{"crop_scale_min": 1, "targets": ["largest"], "hidden_act": "quick_gelu", "head_dim": 48, "qk_norm": false, "patch_size": [4, 4], "conv_stem": false, "width": 192, "pooling": "class_token", "mixing": "mixup", "residual_init": "zero_last", "final_lr_fraction": 0, "adamw_weight_decay_other_params": 0}
Rows from block 4 of a small image classifier, named by matrix and row number. Rows with one number belong to one neuron. Each number is 500 + 50 x the weight over its row's rms, rounded and kept within 0 to 999. All counts start at 0. Numbers have three digits each.
After each neuron's rows are labels from the 100 images, of 14976, where the neuron reaches its highest value: "strongest on" is what is common among them; "patch colour" is the nearest of a few named colours to the mean colour under the peak. Only what is clearly more common there than usual is listed. The data: scattered letters and digits in many colours.
# fc1: MLP up (model.blocks.4.mlp.fc1.weight, 768x192), inputs 64-127
# fc2: MLP down (model.blocks.4.mlp.fc2.weight, 192x768, transposed), outputs 64-127

fc1.719:497436562562536462569429519493446521562454449529440535460534478517499453523541556525533543502442503467516462556486558433558444439499497578403471493506508550555479460527369468467527413594522508
fc2.719:506529551473525389530525379484519575536496503480532431497493577444456468549484612518538522481435584551475523449458448471471564548523470455458535447553481464512556525520489434516513538519498499
strongest on: the character Q; largest: Q
patch colour: brown; grey

fc1.549:473491552509454547525449536455563456565584518551518481545475523406459578507506494539455541459529538555458542494464459476501563455426539492465556540528527514467545572495497483570459561525519554
fc2.549:462454393494583461459548508528467418519511478499582475517421551384496512458500495498535602506456355534540533502518538488534492579580534537418528485464581512403568542498503476495453486463502597
strongest on: the character V; largest: V; the character W
patch colour: grey

fc1.2:566548421477567421450389387560505607504461507475496580458458532488493572440449540553531523390513467515544464538521352586510476505528522433419462517523494485528507559412534425488486570460465575
fc2.2:479485494494531421606526527499479563414480477491470613428479531517496490467521432518460578388566424494551468531461390607562535496471535457447438520513450514542448548430484479480535477438508525
strongest on: the character M; largest: M
patch colour: grey

fc1.20:464455524508494521501560528475419412531578422608513473531414477562428523552539481478466563485460489514533531498498497461527418571674528521375521516625454499487562551513534480497490440419520467
fc2.20:596574558458461464502467552401561525598545483539485480426533512431450434564573537579433508513441529519490492549541457508422486490560481514468476508543522441427385530468512493565431456515400510
strongest on: the character Q; largest: Q
patch colour: brown; grey

fc1.612:462454475483436517553442548466475523421474506539488444490518506533445511465437456561526562551571448557484557468537467469579568512517444451440508484442459400474470468522513564480475571459427516
fc2.612:357548516473579515552516497571483542494486624479433608449492463527457479494472499503465478473466523508503438495468538530480513540533484463440521521549486534444497508480429477473550407403625443
strongest on: the character F; largest: F
patch colour: brown

fc1.650:463468502523402386508472540499452514488450452461552505444498497530470413489436597579530483418556501509510517546447499569528523465522649410497562456547505543507510578520507456409506420547522494
fc2.650:406496484518448444536506484540507524526427510482603515532514541556463482551643568537516499529558443483550535430460507639410565598560532404521498445503523478547452492460464521467541513557459385
strongest on: the character C; largest: C; the character G; largest: G
patch colour: brown

fc1.631:426486508484502438570493428569468553448433503501477557338470533488538458491499457447481522488442575510509416506575557508524441589499494501504545506497526448603560484356480524531453422545534485
fc2.631:481592393506589462450614517421529420582515388525438594460431540444502517507531477480450574469495536528578544405459455527502541536624456494441509572587486535450452517488518415542434455458562469
strongest on: the character 4; largest: 4
patch colour: brown

fc1.556:532417554535493470512566488503573469530549424519473521510513514505405495486510443512352554552543502530528454577530535522565521559544425443379485466577502465476434581436532486497559452471435456
fc2.556:574626522412416420470505501422546559514562516509507540516518543459402438592496468494345524499498568514510543502509501441498469561476455500484451504536551449425416498407499393527507444560470565
strongest on: the character Q; largest: Q
patch colour: grey

fc1.271:492410483399569497513457483527441481609560480492486525513509488501516411390482556450477466481398526480590462481595465530526513558458469495451490471546596495586533515550395522485510496393521414
fc2.271:465532491542511507504455470451563570487504580466475424484435444555419494583478518552482525519476520538430489427421514490470414530474510522476399533564462569461512505432484557531478464520442523
strongest on: the character 4; largest: 4
patch colour: brown

fc1.750:507398564501598492482499527502532495441427438416408548511416529479558504539447564473519591558507362546428457517564485429482549504527498540583521481434496425457536422449559469489571531562492474
fc2.750:539457502498450535482413389510472540537472575590568480490441450577441505526561562468537441427477511498542444537520486429540463503491463518506584426488454444464469596573516518480455501494557471
strongest on: the character F; largest: F
patch colour: grey

fc1.275:469438424455498527425427535504460506495428552516568490538436430428518532504410537433511613482469527397618524413436527606499612572601509493573513560479479486495567478413539495551508478566600543
fc2.275:452526499471567460501492420431474479565512456491563511502525463459408569476419493529463531533459458546544467477542530526528414435460515489450495473608464625493481495499477603430517516463527486
strongest on: the character V; the character D; largest: D
patch colour: grey

fc1.535:522463480473464467516620567424413567523517474502399494529430494531547476476451399467460567576474544573515448518525515502476511516446519513472492483558473447568518502584442491485483467516524529
fc2.535:488472461556522586397409513555535486513451468435537512572448441506483505554548453420533495530478514498549551479376622609535507466490499494499535397488466425416482422483603539412568511448457530
strongest on: the character M
patch colour: grey

fc1.281:540514512476450512576448506518463444600541452497469545527537496535490523411493562492468454530537524526451433452520538518499529465451564627487595527530509462401413577534478400444519531530582407
fc2.281:525492507498518389552366534410504472508562520444583516453494517536482526427512517512580516563483486511425511605538531419500574518474538576488547539444561475475453632521532519536515477438480485
strongest on: the character 7; largest: 7; the character T; largest: T
patch colour: brown; grey

fc1.392:486483475436488542403495573558518481483544466588561511485503536461412420516559451501487595506520575439434507446565538558540470508521385498565527552512525486551498535466460434482444521450524476
fc2.392:445511502391556407547439542448398485527476572580473525555493433527548573498454509583461490488484431550496422458565460558460516421547533446474512450638499523492603509503506482498541601466456478
strongest on: the character V; largest: V
patch colour: brown

fc1.666:521442484561503483551517445436475442559535429499564471408526430545510530428487494497584445449438571567490558428475477579504474540441476464467501514481491491562446483376473492596500528431574433
fc2.666:426458527529518423453399581571487433523399538446450505476496505560489581524496528414573442570527509476521489499547527539538472476567480524510566505467579544470527591445447483399497518524502532
strongest on: the character 7; largest: 7; the character 4; largest: 4
patch colour: grey

fc1.229:515436481502414522481481555399482539516436497651458507414511480562490488426540490531553570509503475487473592503515553512433526524552574506552456466526609463443526580475451460561457559512517454
fc2.229:520491532529475532461516444480519553553484525442449491488458450529575413534537536461511487420461482499483518561501453534551511542457485501470478543485443552408519457524531578531546434529527584
strongest on: the character 7; largest: 7
patch colour: brown

fc1.679:585428532470488467493532615471488459425563557455549562466529536614567610555470515399482560561531412480528472546542453501463526579550472403523498442502476504424568557572515515504543498539452490
fc2.679:574495548479450432488422492471557460449483500500590465581472484572546494455544598594538452505567555553504504565454487567513527495510429405482517518492509393424459600469541509469509525514582458
strongest on: the character C; largest: C
patch colour: brown

fc1.303:505576502570491432448577536420493469493463391500495492429442508482441558539475491566564462475376502402487470538483473561577515519405492421485516511505490442473509470503501518527528440468501483
fc2.303:525526423572490436573445451475539509452451433608491494522488483589572484425501506480495477403439590496500502417521458536516500482488500496487539417528510540564486605460437605462442465455446536
strongest on: the character 4; largest: 4
patch colour: brown; grey

fc1.448:540440513450489471461578617479565402442547421414377532517472533496513486439526543543501556532548552493533471445564446500427543486546609599551492466518482492503453513445551418493469516477540570
fc2.448:540534504465487492493388451543477466530496588562559552494470533568474472469528581417577476509557493453519490442453532422501451546473457536570485501463492569564547443516492386510522496513437469
strongest on: the character 7; the character P; largest: 7; largest: P
patch colour: brown; grey

fc1.200:476452478564458476495434593510476484544541461594473551460425485536539530586515476569524536477392477501467519527534596567446499529488541592434481496484467529513552539446459484531429459492495478
fc2.200:578503578549489407511550468453551511633544456557530556462578459483561524487465501535502480537514464546536494480558491471555462511497556520507499555490514380497454483515612564532559522510538502
strongest on: the character 7; largest: 7; the character T; largest: T
patch colour: brown

fc1.452:469593548512477432504501422521525488475471537455560432523472460493502567435527466449526517570455453519514437510445495467517451626541503512454513442559501546500443442482568491465477518417580463
fc2.452:409501575530487422556566523519486576519470477470506446491474460493552529601531520420514516528427398486512433470492554479543398487473542460556493457534590640576487558592415485508472530562511425
strongest on: the character 4; largest: 4; the character A; largest: A
patch colour: brown

fc1.54:483518500523475415529535470506505498567463445462582536527484537447540467471482508473482535464503530481548405501506477472518563466535432455494420495522557428560550468547453457561516450478461484
fc2.54:551424530505399489500428546533468439521431500573506527428474496373560595541475515497465502553456425427397539502507534561554496574518578498487584637579418492472482477480419458535476413521599436
strongest on: the character F
patch colour: brown

fc1.88:529497570587542480514534456508553509470604585437594517438513455536460547490467471553498483516484549586566456479372498466407506506423457355505478586428465479480481502483516556510589440517446568
fc2.88:380490588471497496426489532556469495437482510533474467476446614501487584494495608440527446594496428394504496556521525534450578538478556427539540580524548515524518465511436520436475350491507618
strongest on: the character 7; largest: 7
patch colour: grey

fc1.3:480519530450549427411546455480593497445507488519471460518566533588556560479550453491557547472578489542459549402384495552474486486603559376520517473566508503497467492619534515487515451537479470
fc2.3:412426451468482542517514487581520481545409652539485438476423445583573568533553462454595531508541458439594490535491466435445503574401491525528517443485503570533503533485489467521477500576457405
strongest on: the character F; largest: F; the character A; largest: A
patch colour: grey

fc1.259:557470585541453499578473487460583418509514501561588537576489458479486612503448404472511476456460544451495502548516545502499494595460488474468499574467468558510488571458537574452531530527503511
fc2.259:514518550447512491492499416495516491485482459540442571611522532563466394512541483517490494566548502497480514546511518531530497527577523518494456553456517475432498617434415514419554389574466471
strongest on: the character Q; the character 1; largest: 1
patch colour: brown

fc1.225:495531444437422444400486545478494494484480441501471486508459509461453458538591485446448501443592526509452512496444542431611498502447493490558537513553458558508522506572463479529446428464533445
fc2.225:382510480407519535450490564497387454539456534570542406575446476417518527487584484504509534575575487577453521493538479474476583547479393485488509446488583507575510499481458539516479457309471531
strongest on: the character V; largest: V; the character Y; largest: Y
patch colour: brown

fc1.410:445450490511519449459509471508473434523522490529541529490511481544632564437539514466519465557485538571486478480445560523482517500501474427535553515494461538473480460486454449472558437527501475
fc2.410:579557461392442499404492489497529491503563514478474543534486545462558550494478449538418509535539551464472526513486464537579592464504628417516502480455425535600416534532519530585475531521480512
strongest on: the character 4
patch colour: brown; grey

fc1.297:504548502523478513524525549546466563416489540578478615529531437544526533470574495492431495552529528600536488495493414465440555591586488483452538449552362476534502511445435546484457516547466476
fc2.297:437499532480506570470522493493420484515559522467458479614508535460476536510526536432471515448429548537515509535476517515524543485531456381506520560542531370512459500509545424434412393508460479
strongest on: the character Q; largest: Q; the character O
patch colour: brown

fc1.250:501493540571532487527513451545486521505581461497496483439487463443569536442476533555530506447423583478572398446484380497497503473478531484455575582467445481419516532442508510547538499488613505
fc2.250:520453536504462541515443492509502447522461423573557576443494583565535534523450483499530505535526395511466467580460596598457498513555536524492529527521577521488502597474509496437520453498453507
strongest on: the character M; largest: M; the character 7
patch colour: grey

fc1.257:505501520463433488544534529495512497538531417562442501477443530546607545532429447493562514508410458561516521469516402511386478464448501552399484525580458502447474448458520455429422448437519511
fc2.257:513486481499436524514496503436480512537508469497539574471457501586497511510534461565516475550581492488545615493540501531492490485457521517495505543484523459514416450553531461473601531555572529
strongest on: the character Q
patch colour: brown